A small self-supervised audio encoder (BEST-RQ), trained from scratch.
Model: arch ecapa_tdnn, activation gelu.
Rows from block 5 of a small self-supervised audio encoder (BEST-RQ), named by matrix and row number. Each number is 50 + 15 x the weight over its row's rms, rounded and kept within 0 to 99. All counts start at 0.
Before each channel's rows are labels from the 100 clips, of 14848, where the channel reaches its highest value: "strongest on" is what is common among them. Only what is clearly more common there than usual is listed. The data: telephone keypad tones over noise or synthetic speech.
# c30: last pointwise conv (model.blocks.5.c3.0.weight, 384x384x1), inputs 256-383

strongest on: key "B"; number of keys: 7
c30.188:56 25 06 44 61 67 27 56 60 30 48 27 27 50 60 37 49 75 67 57 36 56 49 59 52 45 47 64 58 61 23 35 22 46 53 42 31 47 80 52 39 49 50 22 54 67 52 39 36 67 46 76 67 32 40 61 16 54 48 57 26 60 34 52 40 38 42 42 40 59 68 32 60 41 46 68 60 73 51 54 45 61 55 63 46 47 39 42 56 46 66 37 52 64 53 40 49 53 25 22 50 43 82 32 36 42 45 47 42 58 42 47 18 82 51 51 26 29 41 40 53 51 46 67 43 33 28 65

strongest on: number of keys: 7
c30.158:28 47 30 45 22 69 44 57 87 46 40 49 35 52 86 70 55 42 56 33 45 44 46 53 57 66 39 59 44 37 58 46 88 17 58 51 39 39 80 57 32 60 54 20 49 34 43 56 34 50 52 38 65 34 73 33 36 49 58 53 58 47 47 37 58 37 39 65 38 67 52 51 66 38 29 23 41 43 59 70 67 28 56 59 52 55 17 74 48 58 56 51 41 44 51 61 72 53 43 58 58 47 47 33 44 51 50 47 44 79 68 73 32 41 26 60 57 47 40 58 39 73 50 27 47 43 48 49

strongest on: thin (high-pass)
c30.132:56 51 55 33 71 56 47 43 10 75 57 49 81 51 57 31 57 69 38 50 38 30 66 38 51 47 57 58 49 32 68 31 53 63 49 31 50 54 55 38 35 24 64 49 55 47 62 45 43 43 44 65 41 44 47 52 19 91 47 60 56 31 44 62 13 36 45 39 90 31 64 46 67 40 60 56 59 23 57 44 41 47 43 55 63 33 69 47 22 67 31 63 29 44 39 60 37 61 56 61 41 67 59 52 54 42 48 45 39 27 58 53 74 71 61 53 59 44 56 38 32 51 62 45 65 44 60 57

strongest on: white noise; clipping
c30.27:54 32 31 53 51 71 30 56 63 82 51 65 50 22 70 69 38 41 41 33 18 48 64 49 57 53 60 78 39 80 49 31 33 29 71 56 56 35 41 44 59 84 49 84 36 57 25 74 52 41 35 39 47 40 52 53 50 40 37 46 49 55 39 43 09 59 33 50 58 35 65 52 42 39 48 45 66 62 39 40 62 46 34 31 60 53 49 59 17 43 35 40 55 32 30 32 32 96 61 66 77 34 36 22 66 37 62 41 35 55 62 31 38 58 45 67 34 37 57 57 77 44 69 60 44 36 71 51

strongest on: clipping; pink noise; white noise
c30.298:58 35 53 57 31 45 39 47 22 38 63 45 35 83 71 78 57 50 41 57 34 47 61 44 68 41 96 38 20 19 75 61 61 57 66 40 27 59 37 78 56 53 38 53 34 33 49 59 71 91 54 62 38 34 57 49 39 78 34 46 69 66 56 27 32 59 62 35 73 44 54 58 20 69 50 50 54 53 38 60 43 34 70 23 65 39 51 51 44 28 52 44 45 44 25 48 51 56 63 56 45 38 51 48 54 79 52 49 15 20 49 71 49 38 49 52 64 42 63 59 59 51 34 64 67 24 31 35

strongest on: reverberation; mains hum
c30.228:53 63 60 46 74 84 37 51 68 60 45 30 55 49 43 52 44 38 64 31 59 40 58 30 43 29 61 61 50 54 24 59 64 43 51 47 53 34 52 51 75 34 46 62 41 57 56 40 62 31 57 65 26 78 38 11 69 14 60 31 58 43 79 37 49 45 56 25 45 57 54 45 56 55 37 46 53 51 38 68 58 64 45 53 62 58 45 60 29 43 74 57 28 57 49 33 48 65 56 32 59 48 57 56 57 29 60 68 71 42 35 51 64 62 35 40 56 48 51 50 63 61 20 53 31 35 50 54

strongest on: muffled (low-pass); mains hum
c30.26:39 50 63 51 24 67 39 37 46 47 42 45 71 50 52 49 35 47 23 62 47 53 36 21 72 66 54 47 39 42 64 39 50 71 18 70 19 39 30 49 55 26 50 30 20 75 13 38 59 30 60 36 40 63 33 72 54 36 35 33 14 57 39 29 25 45 70 41 72 72 64 67 71 34 47 22 33 45 37 32 46 52 54 69 66 40 54 64 47 56 74 56 61 51 81 07 79 32 35 44 60 55 43 31 43 47 67 36 55 10 46 58 37 36 62 66 43 67 34 44 28 44 56 35 31 43 36 50

strongest on: quiet level; speech
c30.286:55 55 44 35 45 54 68 61 50 57 49 45 34 62 68 44 67 25 55 60 43 20 58 71 39 34 30 72 71 49 33 32 56 41 57 34 73 47 36 50 61 57 45 52 50 48 48 39 54 29 49 37 79 84 49 58 41 06 00 43 28 55 34 55 50 55 67 56 45 43 22 41 20 55 34 35 57 41 53 69 36 47 64 57 46 64 56 43 66 67 50 63 34 48 62 39 81 48 80 55 48 54 79 54 30 59 36 50 56 55 51 01 92 30 29 37 31 44 49 48 74 53 49 58 25 65 55 59

strongest on: pink noise; clipping
c30.262:61 53 54 34 75 47 70 46 60 72 76 35 63 40 60 39 68 40 32 49 66 64 63 60 49 60 55 44 45 28 47 46 60 60 47 55 47 39 49 55 48 86 31 61 32 36 42 49 68 49 13 37 42 68 61 40 19 78 41 43 52 68 75 48 54 51 46 74 49 66 51 55 52 50 23 37 32 77 63 56 58 63 56 31 56 58 66 75 59 37 77 27 45 45 41 58 31 31 84 31 31 32 44 40 46 32 32 47 47 49 58 19 61 56 77 85 36 47 49 45 56 44 54 59 45 37 34 31

strongest on: muffled (low-pass); mains hum; number of keys: 1
c30.350:29 73 55 50 28 56 52 29 53 20 43 58 43 59 34 47 31 32 28 43 36 53 54 41 66 55 37 53 35 36 50 27 48 46 28 49 28 38 67 44 60 59 35 44 56 46 37 49 44 48 58 54 71 64 42 49 20 29 70 42 62 51 53 44 44 37 42 45 42 55 43 14 59 30 42 42 46 58 62 45 40 40 72 40 50 52 64 39 45 61 48 48 51 70 61 72 46 43 46 67 38 55 53 50 51 55 51 39 38 44 39 71 49 43 40 40 38 50 37 37 45 59 71 52 30 50 40 17

strongest on: rumble
c30.215:33 36 46 37 43 38 53 67 47 48 36 41 48 48 68 35 53 41 56 65 44 40 28 39 26 39 56 62 54 33 48 53 58 60 37 84 15 48 33 59 38 21 36 30 49 27 59 58 39 60 79 54 54 54 64 36 48 52 26 35 66 45 50 53 70 73 41 50 43 53 32 50 35 35 01 36 11 34 83 45 48 37 52 49 36 82 72 36 81 34 58 41 41 83 51 46 46 43 52 79 78 42 05 62 45 53 38 20 36 50 51 34 55 55 40 39 27 40 39 50 65 37 08 36 26 38 78 33

strongest on: mains hum
c30.128:51 40 58 35 26 86 38 57 59 44 45 61 65 72 58 40 84 42 38 40 37 48 59 60 25 39 45 41 36 60 33 50 53 54 43 42 51 32 63 79 61 55 15 83 50 54 30 73 68 77 47 47 45 53 55 25 31 52 68 41 61 42 89 54 49 31 42 67 49 61 76 86 52 21 61 78 45 64 64 51 37 59 76 37 74 43 32 41 26 23 71 53 35 56 66 36 50 63 60 55 49 29 56 58 49 50 68 56 51 57 57 27 32 43 41 75 49 27 59 29 39 63 45 48 66 43 56 39

strongest on: white noise; clipping
c30.357:27 65 45 59 56 66 66 50 45 61 52 55 71 46 10 65 55 26 33 61 34 45 59 49 50 99 47 38 62 46 41 45 56 35 42 44 46 66 64 41 48 25 66 28 53 33 51 37 38 55 39 54 35 62 64 55 72 35 50 38 75 15 55 54 42 30 58 47 58 26 53 60 43 36 50 60 72 43 69 70 74 64 80 52 65 42 63 47 43 67 88 45 19 66 36 51 54 38 54 93 62 67 32 43 30 39 44 41 37 51 49 23 58 50 61 30 48 47 26 58 64 28 73 42 54 74 68 41

strongest on: thin (high-pass); white noise
c30.231:46 62 59 74 23 31 52 37 37 98 36 50 63 53 74 49 15 54 48 46 34 60 30 68 64 27 56 66 45 38 51 76 41 45 47 32 69 60 28 54 48 13 53 46 40 52 60 55 20 46 39 56 40 58 65 48 58 29 49 19 35 43 31 43 51 31 47 54 63 43 69 84 48 40 44 53 41 38 62 28 37 73 35 74 44 41 69 52 58 41 37 70 29 28 71 75 57 52 59 51 38 26 66 60 40 34 47 62 51 50 39 55 32 53 39 52 51 43 55 51 27 60 34 54 55 40 39 66

strongest on: mains hum
c30.201:58 62 75 46 51 53 56 69 43 55 66 62 50 40 34 45 44 62 72 34 33 62 48 34 61 50 36 37 28 41 62 45 25 49 50 33 35 40 60 90 71 63 49 10 41 40 67 46 44 51 56 29 48 38 61 30 67 62 41 59 61 25 59 51 41 22 62 44 65 65 40 52 62 55 27 33 64 41 47 48 53 57 45 43 56 48 43 49 67 49 41 34 61 54 30 35 65 73 12 40 56 69 65 65 61 70 17 34 28 51 43 52 44 76 64 39 88 76 65 31 57 18 36 43 31 69 65 48

strongest on: key "A"; speech; mains hum; last key: A
c30.53:32 37 40 41 48 33 76 40 53 65 59 35 45 43 39 59 54 55 56 59 25 62 47 56 58 45 40 55 42 58 31 35 42 45 68 27 56 54 47 94 59 56 44 47 57 36 55 41 53 31 37 70 84 53 44 40 34 30 30 62 41 76 83 55 33 30 56 70 48 62 63 43 51 40 89 48 51 23 46 43 58 46 42 41 45 54 33 27 54 42 34 41 40 54 41 51 21 33 46 63 63 49 58 66 49 65 62 76 56 51 36 32 66 49 54 53 04 44 69 90 53 52 70 57 64 49 04 47

strongest on: reverberation
c30.239:52 25 61 51 56 42 19 50 52 61 47 32 69 36 36 59 26 20 58 58 62 36 80 49 42 79 52 47 90 48 38 57 60 55 50 47 13 49 63 71 40 29 50 46 53 40 44 69 49 42 41 37 32 52 57 41 50 56 58 64 56 34 39 48 49 66 44 41 62 57 34 58 43 46 60 63 39 47 34 64 49 64 55 53 35 41 63 24 63 51 48 56 61 66 38 76 35 55 41 64 42 42 67 44 62 65 31 41 37 48 33 38 57 50 58 13 45 35 44 38 54 31 29 41 44 30 46 75

strongest on: number of keys: 8
c30.233:39 50 44 29 51 07 56 59 90 67 67 41 52 60 36 47 52 53 32 42 38 46 46 64 38 43 67 42 61 70 71 60 77 52 30 67 53 75 44 45 36 47 58 58 54 47 80 46 47 51 39 44 37 78 55 47 51 26 29 36 65 45 52 52 40 57 76 55 47 69 56 68 47 43 68 38 44 50 44 82 25 62 04 73 72 40 73 59 51 40 29 35 60 61 56 61 46 69 71 61 56 60 50 43 63 51 49 35 45 57 42 99 62 60 44 63 34 50 18 55 28 60 60 43 42 63 40 36

strongest on: reverberation; speech
c30.55:52 66 53 48 59 44 33 34 47 31 63 62 14 49 41 32 68 38 44 65 59 38 42 68 43 58 51 40 59 70 68 49 82 27 58 41 33 63 46 68 55 45 43 58 63 45 61 34 44 20 45 82 62 34 48 56 35 33 46 40 43 36 53 56 40 56 59 60 60 38 38 53 43 52 28 78 41 36 51 41 50 67 32 61 48 48 40 39 59 51 41 22 55 56 36 57 36 65 58 33 38 60 40 53 55 59 40 59 67 46 53 43 65 32 48 59 50 47 41 40 64 57 41 24 40 41 61 31

strongest on: mains hum; clipping; number of keys: 1
c30.109:40 53 48 73 52 48 66 34 38 31 59 37 33 43 64 92 63 52 43 33 68 39 43 40 19 38 66 56 66 51 54 37 28 53 61 29 28 53 51 47 68 32 61 60 36 75 51 81 56 51 54 43 41 32 49 75 64 37 49 53 22 55 44 38 46 44 45 67 53 33 49 51 29 45 42 43 44 45 55 39 87 52 56 66 29 28 52 55 32 44 29 71 38 48 45 26 68 57 26 55 64 50 58 55 44 53 61 45 47 85 65 45 48 66 44 66 91 51 40 48 31 54 62 48 47 84 16 70

strongest on: number of keys: 8
c30.190:48 50 54 41 57 44 37 40 19 41 75 64 79 62 62 51 19 32 71 63 33 53 49 47 64 48 47 44 65 57 42 66 33 73 47 61 50 25 37 64 44 56 60 46 55 65 89 63 49 57 54 38 41 69 45 76 70 46 55 43 49 48 48 40 39 32 79 51 75 37 51 47 59 22 39 52 79 47 68 35 34 42 54 50 59 53 41 23 43 71 72 45 50 55 50 59 73 48 39 47 66 64 66 73 43 60 38 36 37 78 38 13 50 68 21 30 66 35 49 44 45 56 49 32 64 49 65 42

strongest on: rumble
c30.223:56 65 54 54 33 34 55 47 49 30 40 43 46 40 97 47 52 75 28 50 57 38 60 69 45 42 31 57 44 47 39 35 62 40 71 46 35 49 50 77 37 49 47 33 58 43 41 57 47 39 05 51 36 58 40 49 69 60 55 16 39 37 67 71 15 61 23 66 61 38 40 71 63 64 50 44 54 48 32 52 39 40 65 52 53 49 55 38 40 27 40 38 16 37 51 28 34 45 30 39 48 46 36 32 60 57 46 51 71 29 32 72 76 38 46 47 42 27 69 30 83 15 56 45 50 35 50 71

strongest on: quiet level
c30.254:66 51 67 81 30 48 49 55 88 38 33 40 46 46 25 58 37 42 45 40 56 49 59 59 59 50 68 43 38 23 34 32 83 47 50 42 48 56 44 50 36 17 48 72 50 55 75 40 37 35 52 42 69 82 55 25 51 42 63 43 37 05 48 43 80 51 40 62 28 26 80 30 50 43 78 68 48 45 26 31 45 55 50 66 65 25 87 67 44 37 36 56 47 39 57 38 43 60 52 66 57 56 67 43 61 50 46 57 66 37 60 66 61 61 49 60 47 48 36 20 60 41 58 50 11 56 68 76

strongest on: key "3"
c30.276:52 49 39 42 65 50 26 61 26 76 84 44 37 49 46 40 27 24 43 53 29 48 54 22 58 65 58 51 35 65 57 45 48 54 65 88 32 53 40 65 50 72 39 70 41 68 51 59 37 24 68 53 27 38 26 22 84 42 44 71 34 57 55 33 37 25 54 63 38 37 44 68 43 63 48 44 42 74 67 29 62 29 53 56 50 31 66 37 40 64 50 52 55 56 70 44 42 37 43 22 60 68 74 37 57 54 39 37 45 36 76 61 58 37 42 46 59 34 71 49 34 61 36 56 49 25 47 41

strongest on: key "*"; last key: *
c30.332:43 23 41 14 61 27 50 16 48 66 47 55 38 33 43 70 69 55 40 45 58 51 51 66 59 42 39 55 91 82 41 62 41 65 51 47 43 48 55 57 70 50 56 49 50 54 71 47 52 11 43 29 60 38 42 36 53 50 55 97 47 50 55 48 56 79 39 58 52 30 70 58 44 24 43 75 60 59 63 49 50 69 52 77 65 49 52 24 48 20 43 51 63 64 73 50 39 56 49 58 54 41 33 65 64 70 36 48 57 52 26 46 42 35 83 35 57 39 56 46 79 36 46 36 44 32 34 45

strongest on: speech
c30.43:60 59 94 58 60 35 45 67 62 68 65 51 20 60 54 58 53 72 45 54 30 51 47 57 50 51 23 50 66 57 54 69 81 67 26 46 65 67 50 71 62 51 18 80 51 54 42 59 49 73 14 45 44 46 36 66 46 30 49 62 61 38 49 57 48 48 70 79 54 48 71 40 63 58 45 42 39 38 51 69 56 34 48 62 34 20 40 24 47 56 59 76 57 64 47 59 40 52 60 38 61 34 59 50 82 43 57 25 53 49 46 67 48 45 51 46 36 49 53 48 52 44 64 22 52 36 34 74

strongest on: thin (high-pass)
c30.118:24 47 31 29 71 35 67 62 70 66 53 35 25 49 39 59 50 58 54 59 50 12 49 62 40 74 47 54 43 60 59 61 63 37 23 45 52 33 67 31 36 51 42 23 38 74 40 62 18 30 52 75 71 40 44 66 45 54 48 73 70 38 58 41 45 64 29 57 50 36 66 74 41 62 37 28 08 00 71 24 73 54 29 29 48 49 65 55 48 67 67 32 41 68 41 38 35 74 41 57 39 25 37 17 63 37 46 18 31 57 65 39 54 52 39 38 42 66 37 48 56 26 63 46 39 34 35 71

strongest on: pink noise
c30.69:57 24 41 16 39 45 53 64 59 41 14 59 81 44 55 65 72 53 66 64 47 76 50 62 51 71 51 68 54 55 76 54 51 58 23 60 43 49 42 37 36 56 29 43 43 43 54 47 54 40 23 46 84 82 65 66 88 67 46 54 42 84 51 58 64 69 65 45 41 70 36 59 35 59 61 61 45 47 04 48 17 44 69 57 58 41 51 46 71 32 37 39 49 48 56 30 54 49 49 39 39 49 47 48 28 60 48 44 45 71 38 67 56 57 66 67 28 42 50 39 58 34 53 34 54 46 33 63

strongest on: thin (high-pass)
c30.95:25 52 60 54 37 68 54 56 41 48 53 41 70 62 50 49 56 53 55 38 44 32 58 57 52 39 41 77 44 29 65 71 44 43 20 54 53 45 63 81 33 42 33 66 45 48 61 24 64 48 27 38 89 31 33 34 23 41 51 46 42 61 72 44 37 67 49 38 26 69 42 53 48 47 33 61 68 69 13 56 31 32 72 46 65 23 54 83 48 85 58 39 39 55 51 54 78 37 72 21 32 41 16 58 51 58 18 78 63 47 55 56 20 71 33 44 62 41 58 47 42 63 52 51 26 44 20 55

strongest on: speech
c30.93:40 26 44 53 44 54 53 51 45 52 48 70 47 46 19 33 26 41 56 49 72 43 46 38 55 72 66 46 63 31 58 22 41 50 58 36 47 42 63 94 51 41 48 61 40 63 48 36 47 71 27 45 44 41 45 62 77 39 47 47 47 53 55 66 58 46 43 72 74 59 43 52 45 32 53 50 50 64 69 54 46 50 44 68 44 43 68 71 53 53 47 44 57 39 51 51 61 78 39 78 55 30 63 64 23 58 40 42 59 63 72 40 46 63 52 50 48 63 44 36 41 64 82 17 82 41 42 33

strongest on: quiet level; mains hum; muffled (low-pass)
c30.1:59 47 62 22 54 35 45 55 31 59 47 32 48 45 28 29 52 38 46 47 65 50 50 38 66 67 42 77 64 49 61 60 51 38 31 71 14 46 43 37 39 41 37 30 43 53 18 61 39 59 58 40 46 26 28 53 44 47 71 47 57 42 39 64 66 57 63 41 77 63 41 42 37 54 66 64 69 72 75 51 32 46 63 10 59 54 37 39 50 48 10 33 66 40 51 69 78 51 33 38 50 52 82 41 30 44 61 58 42 36 66 46 21 51 55 99 63 46 65 66 54 68 58 47 65 44 60 74

strongest on: pink noise
c30.102:50 58 51 99 49 29 41 80 62 28 61 60 35 62 44 28 47 31 59 45 64 60 30 61 35 34 42 70 66 51 64 39 99 49 66 39 61 58 46 64 51 51 39 48 40 46 49 50 40 51 24 38 43 59 55 54 61 64 63 43 55 37 35 65 59 32 24 58 58 59 55 60 54 51 47 30 45 77 58 56 48 49 51 43 46 53 35 58 82 48 32 22 57 42 81 44 43 70 55 30 62 43 59 52 74 46 35 55 84 51 46 78 97 61 48 41 55 68 61 43 45 34 48 32 58 49 82 61

strongest on: thin (high-pass)
c30.362:31 56 63 62 62 74 36 54 64 31 67 52 61 23 83 53 32 46 58 26 60 47 50 49 63 52 38 17 48 40 33 38 60 40 57 35 74 74 54 54 67 28 35 46 52 41 63 58 40 58 45 55 69 25 86 56 31 47 53 45 47 62 32 45 67 27 46 43 50 45 58 35 72 16 67 57 61 61 59 47 51 36 12 53 39 42 82 71 40 42 56 52 45 26 65 62 37 57 58 79 72 65 49 45 54 53 45 75 26 33 50 77 34 38 60 69 34 22 36 59 43 45 76 56 50 45 46 35

strongest on: number of keys: 9
c30.89:47 42 39 36 70 60 41 62 73 46 55 55 62 65 35 53 38 56 27 57 69 45 62 46 14 49 49 47 70 50 66 34 35 76 63 63 64 44 20 72 68 21 45 36 47 60 33 70 62 60 42 33 38 55 56 46 60 58 65 99 61 40 47 32 51 41 46 58 45 62 64 44 32 25 81 35 75 58 53 59 13 79 16 60 33 38 23 21 28 79 46 30 33 48 37 49 64 48 58 81 75 87 32 49 50 60 14 37 68 67 74 45 56 10 52 40 43 64 63 56 52 76 32 39 31 43 35 76

strongest on: mains hum; speech
c30.229:46 35 70 41 38 66 28 41 46 47 43 45 49 61 33 47 52 38 55 28 25 24 70 46 47 48 53 56 41 55 48 22 39 53 49 44 38 79 56 73 42 66 48 55 61 90 39 57 46 25 25 42 45 21 39 67 32 30 51 39 68 56 38 36 54 43 51 55 49 54 53 32 53 59 75 23 71 50 39 58 31 34 32 33 39 55 73 46 35 53 44 39 35 64 40 49 39 49 21 63 61 69 59 57 44 82 40 38 58 47 84 34 69 61 67 40 52 55 47 50 58 65 23 35 46 41 59 38

strongest on: muffled (low-pass)
c30.302:43 63 44 32 99 48 45 39 48 25 55 34 56 49 60 53 59 53 62 55 18 51 49 63 40 63 53 40 58 73 45 56 64 49 44 32 26 54 29 32 69 53 62 35 37 49 43 41 31 21 40 38 13 54 26 71 42 45 76 52 63 14 42 40 64 53 59 55 52 40 32 57 49 74 32 46 47 28 49 44 55 41 57 64 49 32 44 59 55 77 46 16 53 62 59 40 63 36 30 70 28 55 42 81 86 51 24 35 58 48 69 54 80 65 43 21 56 58 34 57 37 45 83 62 22 27 39 26

strongest on: quiet level; mains hum
c30.50:37 44 47 52 45 44 56 51 74 53 36 38 45 53 44 57 52 31 31 68 36 60 64 45 33 39 55 58 50 57 56 39 64 82 41 45 48 75 42 49 33 43 56 36 42 46 45 75 61 46 45 48 64 41 45 43 46 63 46 96 52 66 35 67 33 68 50 55 39 88 68 61 23 39 53 47 55 67 26 51 39 47 19 43 67 48 51 73 28 46 43 58 53 54 38 41 52 48 72 42 35 52 34 18 43 49 56 43 83 37 71 45 22 39 53 52 46 41 50 36 55 47 48 35 42 46 46 34

strongest on: clipping; white noise
c30.14:44 73 46 58 34 82 48 28 48 83 39 24 32 35 38 45 65 42 24 52 95 57 45 37 49 44 64 78 34 74 41 20 53 51 53 46 50 21 53 36 35 38 62 60 45 77 15 25 40 81 22 41 35 32 54 53 75 79 83 24 25 46 49 55 53 53 47 32 45 86 47 64 55 27 36 83 61 49 55 38 65 42 54 24 49 54 62 62 53 53 27 67 17 27 22 57 70 65 19 52 40 58 47 37 47 84 58 43 71 54 46 60 14 30 47 57 65 60 56 56 30 14 27 26 36 59 89 40

strongest on: number of keys: 5
c30.293:55 50 30 10 42 09 76 69 79 54 44 47 62 47 54 55 11 67 51 69 44 72 45 25 31 74 33 30 48 30 59 44 52 52 49 54 63 41 33 46 39 48 44 48 54 43 70 54 62 68 50 48 39 44 64 74 37 40 46 32 37 72 28 02 47 77 56 64 34 56 61 38 50 47 39 78 25 55 58 44 45 63 26 84 28 53 50 41 41 69 42 38 54 45 52 51 42 50 46 42 75 60 53 60 60 61 33 34 50 36 73 99 59 68 61 44 59 59 43 53 51 45 76 41 44 54 38 56

strongest on: reverberation; thin (high-pass)
c30.369:77 83 49 55 39 23 16 45 22 75 23 45 59 14 46 52 23 48 46 44 42 35 52 18 79 60 67 61 39 37 47 66 57 48 38 50 64 48 68 41 67 37 48 56 60 59 33 63 58 30 68 54 81 51 65 48 37 45 79 45 50 61 42 55 57 42 50 46 39 80 51 89 39 57 63 52 39 48 40 64 53 89 75 51 37 48 60 01 56 33 52 60 84 46 35 85 50 50 40 55 56 45 32 35 46 50 59 52 50 59 51 59 36 60 38 58 56 43 46 69 38 29 34 44 30 36 69 31

strongest on: white noise; clipping
c30.156:69 73 33 30 19 58 19 69 64 53 50 87 34 46 62 35 81 64 58 29 31 37 64 19 60 42 41 51 42 74 66 59 89 56 55 68 58 69 48 52 38 43 72 59 74 53 21 51 31 50 47 46 65 62 69 65 56 33 80 44 42 65 45 46 34 54 63 46 19 33 47 49 52 20 51 58 75 33 72 26 58 49 39 62 53 10 29 53 54 48 39 36 49 52 29 32 37 49 58 74 54 43 51 24 28 54 42 66 40 62 67 24 42 40 52 42 46 59 51 50 69 40 53 56 29 57 64 42

strongest on: clipping; pink noise
c30.315:68 27 51 76 31 51 82 27 37 53 69 76 56 53 37 34 38 39 26 60 44 43 53 48 53 50 48 60 37 32 46 48 59 99 28 58 64 64 16 77 36 49 49 49 48 29 43 46 56 42 57 36 76 58 21 41 52 42 61 65 33 69 44 38 56 50 54 26 27 40 40 59 54 60 43 35 54 61 71 61 36 43 99 27 34 67 95 54 31 36 54 41 46 27 49 28 41 62 56 93 41 51 47 60 63 52 48 38 40 63 83 55 43 49 31 54 74 51 36 45 46 85 36 50 47 51 04 61

strongest on: muffled (low-pass)
c30.297:28 33 31 38 55 40 33 46 25 55 57 77 20 55 32 58 47 37 39 74 25 41 22 69 45 48 68 58 71 50 41 54 40 53 66 59 61 55 64 55 19 62 40 37 45 24 68 10 53 44 74 74 49 52 55 39 32 50 51 55 29 26 61 23 46 60 34 59 52 66 57 58 32 24 39 53 74 58 63 67 67 37 41 25 42 32 44 39 50 40 43 39 59 22 39 48 31 66 50 35 37 65 50 52 64 48 37 67 66 58 43 39 45 52 47 44 46 17 43 57 56 57 52 45 34 63 19 46

strongest on: pink noise
c30.37:37 45 43 59 58 48 39 70 74 57 55 72 42 65 83 43 55 42 21 41 63 41 42 53 59 58 58 61 41 30 56 35 71 47 50 42 51 40 29 33 18 54 65 43 55 54 49 38 36 48 41 50 37 60 77 61 53 50 38 48 67 46 61 74 41 56 42 65 55 29 56 53 46 50 48 50 35 60 46 70 27 59 56 63 36 35 37 74 71 60 78 55 55 60 57 74 37 67 68 73 25 49 41 69 53 75 43 40 47 88 28 51 58 32 41 39 23 57 68 44 58 68 54 47 42 51 57 54

strongest on: speech
c30.78:57 39 42 59 29 43 50 48 30 68 58 43 46 57 45 52 32 76 60 37 70 38 56 60 25 63 56 46 53 26 98 37 43 42 53 46 46 67 26 55 38 55 56 45 53 63 46 17 69 69 56 51 45 40 47 44 31 35 47 64 39 59 61 72 59 36 50 23 38 44 44 30 55 37 61 49 20 59 65 35 59 36 63 59 59 65 24 60 81 61 53 41 42 51 48 19 38 56 68 48 82 52 36 59 64 28 44 68 54 70 65 37 58 53 29 57 59 54 22 51 51 51 67 21 27 40 60 43

strongest on: pink noise
c30.54:63 78 56 56 32 19 45 54 62 15 43 46 65 39 54 67 36 35 51 38 41 75 54 63 72 47 47 72 54 42 27 50 58 33 64 57 22 55 51 99 30 49 43 62 48 41 38 42 64 46 52 52 75 77 46 44 41 54 68 55 50 44 25 37 46 49 48 37 53 40 49 54 23 63 94 26 46 73 46 41 30 50 54 32 37 25 64 75 51 33 47 67 74 35 52 54 39 61 65 45 36 58 40 49 58 55 49 66 67 73 59 47 75 61 39 78 65 70 16 34 35 35 40 60 53 54 44 38